{"encoder_arch": "vit", "model": "image VQ-VAE", "bottleneck": "vq", "encoder_mlp_ratio": 4, "encoder_qk_norm": true, "encoder_parallel_block": false, "encoder_conv_stem": true, "encoder_width": 192, "decoder_widths": [64, 128, 256, 256], "decoder_dropout": 0.05, "decoder_upsampling": "pixel_shuffle", "ema_decay": 0.99}
Rows from block 11 of the encoder, named by matrix and row number. Rows with one number belong to one attention dimension. Each number is 50 + 15 x the weight over the matrix's rms, rounded and kept within 0 to 99. All counts start at 0.
# q: attention query, key and value (stacked) (encoder.blocks.11.attn.qkv.weight, 576x192, the q third), inputs 0-95
# k: attention query, key and value (stacked) (encoder.blocks.11.attn.qkv.weight, 576x192, the k third), inputs 0-95
q.22:15 37 55 53 58 43 71 53 51 49 66 66 50 30 66 54 50 57 37 63 36 40 44 69 54 55 35 62 39 33 00 38 37 43 73 58 59 63 27 43 63 21 41 54 77 29 49 30 67 51 67 39 56 38 59 75 64 59 27 62 42 56 39 31 51 44 32 42 38 27 48 65 66 71 51 31 55 57 33 53 59 59 36 60 62 49 43 44 77 42 69 43 46 47 42 39
q.23:32 35 44 59 45 41 63 56 50 48 74 60 58 33 50 37 70 54 59 44 54 00 42 49 55 64 41 39 43 56 30 64 33 70 61 43 52 47 44 57 65 44 20 58 43 45 70 57 70 42 54 39 35 34 39 66 70 49 39 60 52 54 70 35 41 39 40 11 46 62 57 34 39 49 23 72 39 60 26 52 56 59 27 45 56 24 56 40 61 33 56 39 61 52 66 41
q.24:59 52 69 49 57 54 66 68 45 58 44 55 48 28 52 29 79 48 65 70 55 30 29 23 58 52 30 43 28 07 72 50 44 54 53 56 50 53 76 40 11 55 41 48 47 70 69 40 46 26 56 28 67 45 53 70 68 67 59 50 65 71 62 16 74 29 58 64 43 50 49 45 49 61 76 30 48 48 36 77 40 50 44 32 63 35 53 38 47 29 15 56 41 38 78 65
q.25:33 59 54 89 23 57 52 21 76 64 21 41 60 55 58 50 61 40 59 41 48 91 50 70 42 45 54 52 59 38 07 29 36 53 22 58 49 76 14 68 32 62 42 52 57 21 39 58 48 37 48 65 51 61 65 36 22 47 53 62 47 62 45 41 48 68 36 20 59 52 42 52 39 58 52 44 36 64 63 62 26 92 55 52 59 66 53 29 49 79 29 17 49 56 44 44
q.26:49 49 40 66 28 51 50 74 58 99 35 35 53 61 47 75 45 50 47 33 67 58 59 41 92 64 41 36 49 41 65 46 49 37 50 48 72 58 50 60 30 49 71 20 75 31 61 36 56 39 42 49 63 80 56 40 41 81 30 41 56 68 43 29 55 63 44 87 63 43 53 37 48 76 73 40 40 62 41 82 84 59 36 38 67 37 49 27 33 55 47 62 67 46 45 45
q.27:73 59 45 47 48 27 56 40 50 51 35 32 50 45 31 35 51 53 39 59 41 61 56 35 59 35 43 59 19 47 67 30 35 56 68 44 67 32 58 51 56 69 73 45 40 65 71 32 58 82 32 48 45 53 29 59 49 61 58 50 63 53 62 39 53 76 53 71 47 17 65 68 55 57 73 24 50 52 35 84 31 20 61 76 49 38 59 78 38 26 67 66 96 61 47 57
q.28:54 71 36 54 45 47 38 52 58 62 24 67 50 46 39 31 63 78 44 73 44 52 47 39 58 75 33 31 56 71 76 48 21 26 67 08 64 27 75 41 39 41 72 22 39 31 66 53 76 60 59 58 79 57 53 57 36 38 33 66 59 08 58 15 25 40 42 57 46 43 50 25 58 94 78 12 36 59 32 66 66 52 37 69 41 41 62 75 38 33 45 44 40 58 73 66
k.22:36 34 36 74 79 58 68 47 28 41 36 52 54 61 50 88 45 48 16 68 58 55 41 31 53 46 59 40 50 46 48 63 55 53 42 55 46 68 48 49 60 52 52 64 51 43 57 39 44 43 38 57 66 28 57 37 58 23 40 37 47 57 64 39 46 51 72 39 29 35 46 63 22 41 45 28 38 61 54 25 58 54 47 73 47 44 46 55 51 50 69 69 44 67 39 65
k.23:47 29 67 43 62 81 41 50 45 38 07 44 50 56 55 66 44 37 55 60 81 34 51 58 58 58 46 70 48 72 43 51 48 65 16 65 89 55 22 13 67 41 52 37 33 29 62 51 46 41 55 48 52 67 58 63 64 49 42 60 55 38 35 51 41 67 50 63 28 34 40 55 33 33 40 53 40 47 40 46 72 38 71 61 66 51 48 46 62 57 62 62 55 35 26 56
k.24:51 41 68 24 81 46 57 53 49 37 38 58 54 51 78 37 52 63 48 49 53 69 55 48 76 54 53 63 38 35 78 39 59 72 40 26 52 53 67 39 56 17 31 51 44 60 45 41 82 43 49 34 68 36 46 80 35 50 67 60 48 57 55 35 40 52 25 84 40 51 54 34 43 66 83 54 52 44 46 50 47 39 44 62 71 51 56 58 32 99 45 24 62 39 42 46
k.25:44 44 37 71 43 64 56 42 43 66 32 54 27 51 63 55 74 48 48 47 35 42 61 43 79 66 40 33 64 46 31 58 37 36 23 63 46 45 58 24 49 46 79 74 40 44 59 49 35 33 43 56 45 58 45 42 57 32 71 63 56 53 95 69 50 64 48 47 69 52 49 60 20 63 26 17 38 34 33 28 39 70 43 39 29 59 42 60 57 08 56 49 10 57 35 79
k.26:18 31 50 63 60 32 66 41 79 88 68 40 58 41 58 40 60 53 75 55 22 67 34 20 67 62 38 34 36 17 49 69 61 16 32 47 15 38 58 64 20 61 58 43 49 46 44 48 43 51 19 63 58 50 49 33 13 58 43 38 40 65 33 60 35 70 60 46 32 44 39 66 62 56 53 37 48 49 63 40 76 42 34 26 44 46 32 39 58 53 46 34 41 59 52 61
k.27:63 48 64 70 42 57 30 42 43 37 63 45 74 52 71 54 52 75 52 45 53 44 22 17 68 59 30 59 00 41 46 32 60 59 73 56 28 47 71 68 41 34 41 69 74 63 47 48 59 43 35 24 72 44 74 54 44 59 25 41 53 46 41 41 15 32 59 49 39 26 55 33 59 54 48 68 45 43 44 66 80 36 31 33 55 66 63 30 51 64 41 45 77 46 48 13
k.28:53 49 44 43 36 39 11 51 53 58 52 82 75 61 71 44 41 47 76 77 45 36 52 60 32 67 34 54 52 38 73 47 52 60 79 41 34 47 30 54 66 25 26 57 61 41 59 70 60 70 69 43 43 56 59 69 37 59 52 41 29 51 41 34 32 73 32 65 54 41 42 11 56 53 66 67 29 71 50 66 39 04 45 22 42 73 23 43 79 64 53 27 30 23 51 49